Weights of a small segmentation model.
Model: 3.17M parameters, 48-pixel images, arch unet, norm batchnorm, activation mish, widths [64, 128, 128, 128].
Training: soap at rate 0.0026, 20900 steps, batches of 512.
Rows from block 7 of a small segmentation model, named by matrix and row number. Each number is 500 + 50 x the weight over its row's rms, rounded and kept within 0 to 999. All counts start at 0. Numbers have three digits each.
After each channel's rows are labels from the 100 images, of 14848, where the channel reaches its highest value: "strongest on" is what is common among them. Only what is clearly more common there than usual is listed. The data: simulated telescope pictures of galaxies. In brackets: how many of the 100, against the usual share in percent.
# conv: 3x3 conv (model.enc.2.1.conv.weight, 128x128x3x3, each kernel summed), inputs 0-63

conv.50:479484533545462593545517615604578451506512523487536545431583504447365472493505474499544467420484447443491500532476505462548574450513508459469422476531408504494494495519478485552528474538529378
strongest on: noisy (83 vs 30.2); bright star with spikes (51 vs 25.5); irregular (48 vs 9.4)

conv.10:627438579479442534561445495452501495561483458474492482553503497557474631446573513507510440506536476481486488574576439465521555388487451574523420527533397496567503508505502581440576495424525441
strongest on: noisy (89 vs 30.2); irregular (71 vs 9.4)

conv.126:544492509544539528408522495470580450544505433500597459573497514438533465501418489540462514382413495524490530480532464490509541549476525503437512539461387460496475484538492483447446504478450499
strongest on: barred spiral (49 vs 9.1); irregular (36 vs 9.4); winding: clockwise outward (33 vs 13.7)

conv.23:572543471590484571504614499518563501485464474531533520563615484414513487487514518527547607337593498492507600472440485535505475609544529505548527531486460435493635532542385486470490498524428581
strongest on: merging pair (85 vs 8.9)

conv.116:496517529459482536497493565559437465556479442374611464499456530506475451435509481445443484458454460502424485418507550469446416577516535488445471590505428449480547460476540578486531512438490527
strongest on: noisy (71 vs 30.2); barred spiral (57 vs 9.1); winding: clockwise outward (39 vs 13.7)

conv.85:531546505470556489524435414450486519540405473502390449478542548516504549460439458534491497431532572508461589460443411550544461501620502462512514464557520553449503505544594514469511524507498517
strongest on: round elliptical (81 vs 8.9); bright star with spikes (56 vs 25.5)

conv.59:592508542579516464515489517440430502452456479454536468504539503539573495544578404502503483539489490436497496551555514482494487476501434424481469547510434435537435546455396487517479449469490467
strongest on: bright star with spikes (96 vs 25.5); noisy (68 vs 30.2); many-armed spiral (25 vs 8.9)

conv.45:400522548456512463492499530493460489614537500529581503505534463514505545473497570555490457476534443519510518504460505475520375478514528453570467554457505497470451529520530506505468516445471421
strongest on: merging pair (91 vs 8.9); noisy (75 vs 30.2)

conv.14:497524478404449440479593468509508402474548488488554525472451573439514525410482534590543552633489523524531473577519460478459530546460545506496493470488534511374518548517431432541507429498547552
strongest on: winding: clockwise outward (40 vs 13.7); barred spiral (28 vs 9.1); merging pair (27 vs 8.9)

conv.117:463527450435507459484636468502422551464500494500516576551492451526528525510498572433541413430548491475540526456427365479487557493501435505496543509413615527580437494536554428535427523521507547
strongest on: tilted (40 vs 18.3); winding: anticlockwise outward (32 vs 13.4); flattened elliptical (31 vs 9)

conv.100:439463424492497632510489533498592527441497516437484487476506458493531523367474487473496488506538563482537469481523455397509503496452442536514507488499638464430486509424470519510507517525591458
strongest on: small (50 vs 23.9); merging pair (41 vs 8.9); two-armed spiral (31 vs 9)

conv.24:493518505531469554461503562540598456558366503417473507477514483439458508551594527509398448437529492481505455551482446500565559567460475487501577471496496498440573500466454472503492454457482517
strongest on: noisy (82 vs 30.2); barred spiral (50 vs 9.1); winding: clockwise outward (43 vs 13.7); irregular (32 vs 9.4)

conv.32:481484502577488523456438477479487489574496668433465476516513462522548431586538498559523517433458542543490534554528507580451484475523508493507449549512475421488527530497483428535448517655453435
strongest on: round elliptical (69 vs 8.9)

conv.73:493586353490529451542535469437501469540494463521499498425420473544559499533533611542516416577558499476437574458458518459500464548486589638454542507512472451471530564466478507467584557346507453
strongest on: bright star with spikes (90 vs 25.5); barred spiral (39 vs 9.1); winding: clockwise outward (34 vs 13.7)

conv.54:410466440519429451420532450559506456510451576584387431588552547498511500521467467636534542507499431459534505548483535591476496488522528452489431406499497477570535463561490503544499515580485488
strongest on: round elliptical (81 vs 8.9)

conv.99:638432443516430518560545464531382517485530536499439456535539544488514413406470516493484501435540488444499484512521476510488574402483614479546493441500481544595482490568509402521506453487512595
strongest on: lensed arc (72 vs 9.1); noisy (61 vs 30.2); bright star with spikes (55 vs 25.5)

conv.81:468647450539498554479515487439442540474448473535576528540491682482544450442524480534453439465458513458472516488568560488502429434537598450491529473447508531457488488494476617403458456532448481
strongest on: merging pair (63 vs 8.9); barred spiral (34 vs 9.1)

conv.121:523363533473468430531416405480526423485474413625432505486529581420500573542443430500530555407503534450442460516533548531485528522560468402468589476547551539513524468520514485509520512541524525
strongest on: round elliptical (100 vs 8.9)

conv.52:517511457437439513519441478479514438488539501526570414453550575501561514472561529565534373499517555494434510565447595491463480491506513507575501573454527489489493478411530483403469525469485366
strongest on: winding: clockwise outward (54 vs 13.7); many-armed spiral (39 vs 8.9); barred spiral (33 vs 9.1)

conv.12:510413458498503440538484506495429543497629488486522510349440453466551441483484541552594447503490415509554505486544493556516492408462516532515414534492544524405460499526483499451563448436486469
strongest on: merging pair (83 vs 8.9)

conv.89:506574520412478457533539477474562449466489406573474517459508538384475508502563541571490448551423557428480501675552507514503423459446514429390443491489524528498466537539566485491490493431516391
strongest on: bright star with spikes (65 vs 25.5); barred spiral (40 vs 9.1); winding: clockwise outward (36 vs 13.7)

conv.4:443470490549575525523488510393495607535583527479527517492477466468580497482455489516499445481462534528423616435515509554479503525488566545505448437542500523465442518563520484500468466387540438
strongest on: round elliptical (75 vs 8.9)

conv.106:442515536469541551391440454497464528479454565423490530507454458560490520420607395500441524324518458508455531504464508539521468492476522518514512544559427518454514477530551503546513493549443502
strongest on: flattened elliptical (26 vs 9)

conv.41:484558549490488587540542553596489388378371480517522523574526492531513495505389514501492445384537450539481447473407550467511529552484509490416456584521443478553548493510530453508495533493466618
strongest on: noisy (67 vs 30.2); barred spiral (48 vs 9.1); winding: anticlockwise outward (32 vs 13.4); edge-on disc (27 vs 9.3)

conv.90:512445598525592490509406459589427475584552441513449518494462492563492546431440530463514480467478443485528503518416424458490413483535449479473373516456529543567511508533518558455480543576491483
strongest on: noisy (97 vs 30.2); irregular (44 vs 9.4); winding: clockwise outward (31 vs 13.7); barred spiral (30 vs 9.1)

conv.27:476558444467475536573445543487469430480441459475463529493514514399394572534492490467460471449581436536426470510537416475532421530437468505466501509457450602494490522404491470486458539525505574
strongest on: irregular (78 vs 9.4); noisy (74 vs 30.2)

conv.18:535607502512508508516528506466571577555535477504386531500558510473520525416506522566469333539570481533474520569415443549492493597525447482476529507491449496502531507462485482495578521521535575
strongest on: merging pair (36 vs 8.9); irregular (34 vs 9.4)

conv.65:352357433526475437607542418473484487565503483465463516486537561410481462563478519498464426491417474369506524454530547490526495492555513448468451508523464456508485489424486532463530534494498514
strongest on: merging pair (42 vs 8.9); barred spiral (41 vs 9.1)

conv.31:401486482543525619550581557409476506507561598544442537503454575448517486505485529506511490437509460509524548499446480540483503423537490431564484474532467473505487486534431534479491509542513515
strongest on: flattened elliptical (41 vs 9); merging pair (30 vs 8.9)

conv.86:476421459437501476451495520484480514546623602460555455506482502452485445551474594509516352406561558521472578546464444532562444477484523505514487499501494434534506546465476446545492517492465528
strongest on: round elliptical (86 vs 8.9)

conv.113:407453481486540563493483527514465493449458534509488559571471486439435432471467505464471515418561613559453446405556499567488539423520463530525420529538538433495513466543491519506449401499525542
strongest on: bright star with spikes (84 vs 25.5); lensed arc (48 vs 9.1)

conv.6:495480517435498409486466443485486427481609521525497497502447511431493468470418370490498378452559408406526465448536475450395428506499462517551564503514399470482516531508609551462476520422537613
strongest on: merging pair (80 vs 8.9); noisy (64 vs 30.2)

conv.112:520451501557520454491512490412479529516576523537471500441414367531581459475512493500522395454541499549560547516404433558435421520529509526499448459414550451547552502458456401550509425517507494
strongest on: round elliptical (71 vs 8.9)

conv.96:510436466546490574495423518428575508528508490455579561453557587418538522460658503421525517404516479507519484485463463514454542443516435511467425595481568520436495456444493467526533561490508424
strongest on: noisy (83 vs 30.2); bright star with spikes (62 vs 25.5); irregular (58 vs 9.4)

conv.34:531416526566497560513479477486492444498578471474411446419487476468481450577573560618472442461527512474467525510480415519508510571495428512429457446471473409561515393520560600449407524485482522
strongest on: noisy (67 vs 30.2); lensed arc (33 vs 9.1); many-armed spiral (29 vs 8.9)

conv.68:434479441418512600619405460458466422401533479533511423432484571542534526583550527414520512512553583527550566552516531641497541446496448453481480550490472554433418489511503438481501573464441428
strongest on: bright star with spikes (74 vs 25.5); irregular (38 vs 9.4); barred spiral (25 vs 9.1)

conv.11:656513508450477447487487531437513385515511469499567446477487532445520566430521524469459562489448545540515572397458536507420577491468509439427577530551477467501449456449493481444489435552503433
strongest on: ring galaxy (93 vs 9.4)

conv.33:559608437513472448493459557471617527580463439546566512604530567508498427441514475499436414516531544470441471497446594456488428489495464423483437508516448491525480470519502512421466502464475555
strongest on: barred spiral (82 vs 9.1); winding: clockwise outward (46 vs 13.7); winding: anticlockwise outward (42 vs 13.4)

conv.102:566417575407497474432514488534403477501512452407534433500478478604437535502505559469424468426339502531451582486579483487538522515436521552556509467467515485584463497510475426528539473567517412
strongest on: irregular (95 vs 9.4)

conv.7:487506498499498625449402464523516511531434454533438570485394473489521464404546434467547502460530529440503505454482578543527472524514393504555531453520533458455547517493518551398481474506486508
strongest on: merging pair (82 vs 8.9); bright star with spikes (57 vs 25.5)

conv.25:434518522468429502478517495526505477478464523576555483482508480561564401395493500438538515477536400469538538439533535490476465481534443416503393570491405518596435471456498512543442495621452543
strongest on: barred spiral (86 vs 9.1); noisy (72 vs 30.2); winding: clockwise outward (50 vs 13.7); winding: anticlockwise outward (37 vs 13.4)

conv.28:520531512508394511440476433547460463476490495531464503429563452375483483480568541451456435476414425507479522439460616461370578548457487431462499517541503540524547504511587463431501407566472419
strongest on: barred spiral (59 vs 9.1); tilted (53 vs 18.3); winding: clockwise outward (51 vs 13.7)

conv.103:499472485582501476410547429460446502472594467495490538433490540359502470533522531545523572512419479418560548519510437496544436526521509482420483512401398564391525450471468561431478427472457445
strongest on: merging pair (93 vs 8.9); noisy (72 vs 30.2)

conv.127:373430488572545615475508640459467485524511497558444479452533538518558491515570484521509549540472555535538442451478514535471476505458420466546474415537453496420501508549518523458545580427496546
strongest on: merging pair (98 vs 8.9)

conv.63:570490421501558565481513484445475488461490497484415544445428396420478583494545415500398537533499564474489477542473477507514514652450548519413490396486449520441503500505497489549555470590444499
strongest on: many-armed spiral (42 vs 8.9); winding: clockwise outward (35 vs 13.7); merging pair (26 vs 8.9)

conv.46:565500539535507506549614540441525461432368491520489482512392417524436509450490457445473444561500508516520466434626523488554440450509476470496502474464551537469454469537597482544481567682522582
strongest on: noisy (75 vs 30.2); ring galaxy (42 vs 9.4); tilted (40 vs 18.3); barred spiral (39 vs 9.1)

conv.43:515462602574464563515526525587521486458459434538480502566515484426588451551535456469520528517435539444564516435439390511523476484512424434603531538558414457526475509490518486411464505491551512
strongest on: bright star with spikes (73 vs 25.5); noisy (67 vs 30.2); ring galaxy (29 vs 9.4); merging pair (25 vs 8.9)

conv.22:567515550425544524573543457560408483532515462480500538558427510498499469555587483470473470373602558528523528557502453461492512572493476549470479544540561487539488475416522588492550593464496478
strongest on: noisy (89 vs 30.2); winding: clockwise outward (63 vs 13.7); tilted (48 vs 18.3); many-armed spiral (47 vs 8.9)

conv.3:565502405549563437535450420529583553544537537582501502446444471422459511442568447529548461450566419448555532466510590499510464571484509495440515458467464503529540456486458446486484358492553566
strongest on: noisy (67 vs 30.2); merging pair (53 vs 8.9)

conv.16:528586475468566515611530446438532530506518519497412501486529493466493551478437415436474468465405445543491537496610657489476407489511504531445451467470415540415456542443453441522364494537526528
strongest on: barred spiral (42 vs 9.1); irregular (39 vs 9.4)

conv.69:522490476518491502479344508555523468505511415474609567542533487516461469502460505468541494472504483457499462457472478523470526467480527447579527410496559597526430526436468550489553542477522555
strongest on: merging pair (33 vs 8.9); two-armed spiral (32 vs 9)

conv.71:409430558493510471502487496483465541548553486581597510467507499495477543429449547548483501504545565508569420459469568491589520439534410400576551475559483484469521500557531525584504443364502527
strongest on: round elliptical (63 vs 8.9); lensed arc (33 vs 9.1)

conv.15:468471486452481470496449453440341483536519431555490515505565581482539502490425463522447581467452474590466470518476489553494518480553560500478568483544565512533563522544554498567402544655456540
strongest on: round elliptical (80 vs 8.9); bright star with spikes (52 vs 25.5)

conv.5:508526380491505522429428516544452577501530559470457443504560506467548496537415604537548490498475550506493494506511429500547477498519503515404498465426457500515408466459523458411495454385516521
strongest on: merging pair (71 vs 8.9); noisy (63 vs 30.2); bright star with spikes (53 vs 25.5)

conv.38:609480447484464601482593406504531443428423489495461504420444446504528582378497513521492417513631507552467491428573526485441491556523520503500479442516423471423506447557428476575546448459507521
strongest on: barred spiral (52 vs 9.1); merging pair (48 vs 8.9)

conv.37:491397468435549468451435388569507471507484474437447525460475529459519519489573422480470465503508554476519522456485470478511649499461516427447492459483514556502515510487511631502518479457492479
strongest on: winding: clockwise outward (55 vs 13.7); many-armed spiral (43 vs 8.9); tilted (41 vs 18.3)

conv.87:494485501444509519498402490560425472475478463509424521591506521413505524564524538574465524446407444506461469460410497487498542519556449468564505524412457456425471496526461488504504460354512559
strongest on: winding: clockwise outward (88 vs 13.7); many-armed spiral (87 vs 8.9); noisy (63 vs 30.2); tilted (48 vs 18.3)

conv.61:578437591547532470496510444520525469538526447548433452470499469509548513524497448514523592448493533456446531513520502533503540429451495488460630601487430526450475442401562514530468461508507472
strongest on: flattened elliptical (43 vs 9); merging pair (28 vs 8.9)

conv.44:455572578526508487491492533587534539477449463466594485553503462496461504462587522475469407564573593449511458540516563488483435434488495546480507609558465477519553558512500480486430507624556426
strongest on: bright star with spikes (78 vs 25.5); noisy (65 vs 30.2); barred spiral (33 vs 9.1); winding: clockwise outward (32 vs 13.7)

conv.84:414538467519479529541469508455574547522524512442456528588521462529460499542542491479510479487520554417544542518404514568467506539489405475540510477512532455597482505542458485532492440479497618
strongest on: many-armed spiral (86 vs 8.9); winding: clockwise outward (45 vs 13.7); winding: anticlockwise outward (41 vs 13.4); tilted (38 vs 18.3)

conv.120:420476469452518495563422430435521494483514529509492475537447414434455494343509390545570496441449469516521480476465470546441489330490463613490497485484426521470479559462471425585515541429523505
strongest on: merging pair (37 vs 8.9); star cluster (26 vs 9.1)

conv.75:423437489484437529494507569472559500467486468551553455361511468398547438516606488486488515522513420502541531505461480571344466486546456425379438501459455543507577491473442524386596424512462493
strongest on: merging pair (85 vs 8.9)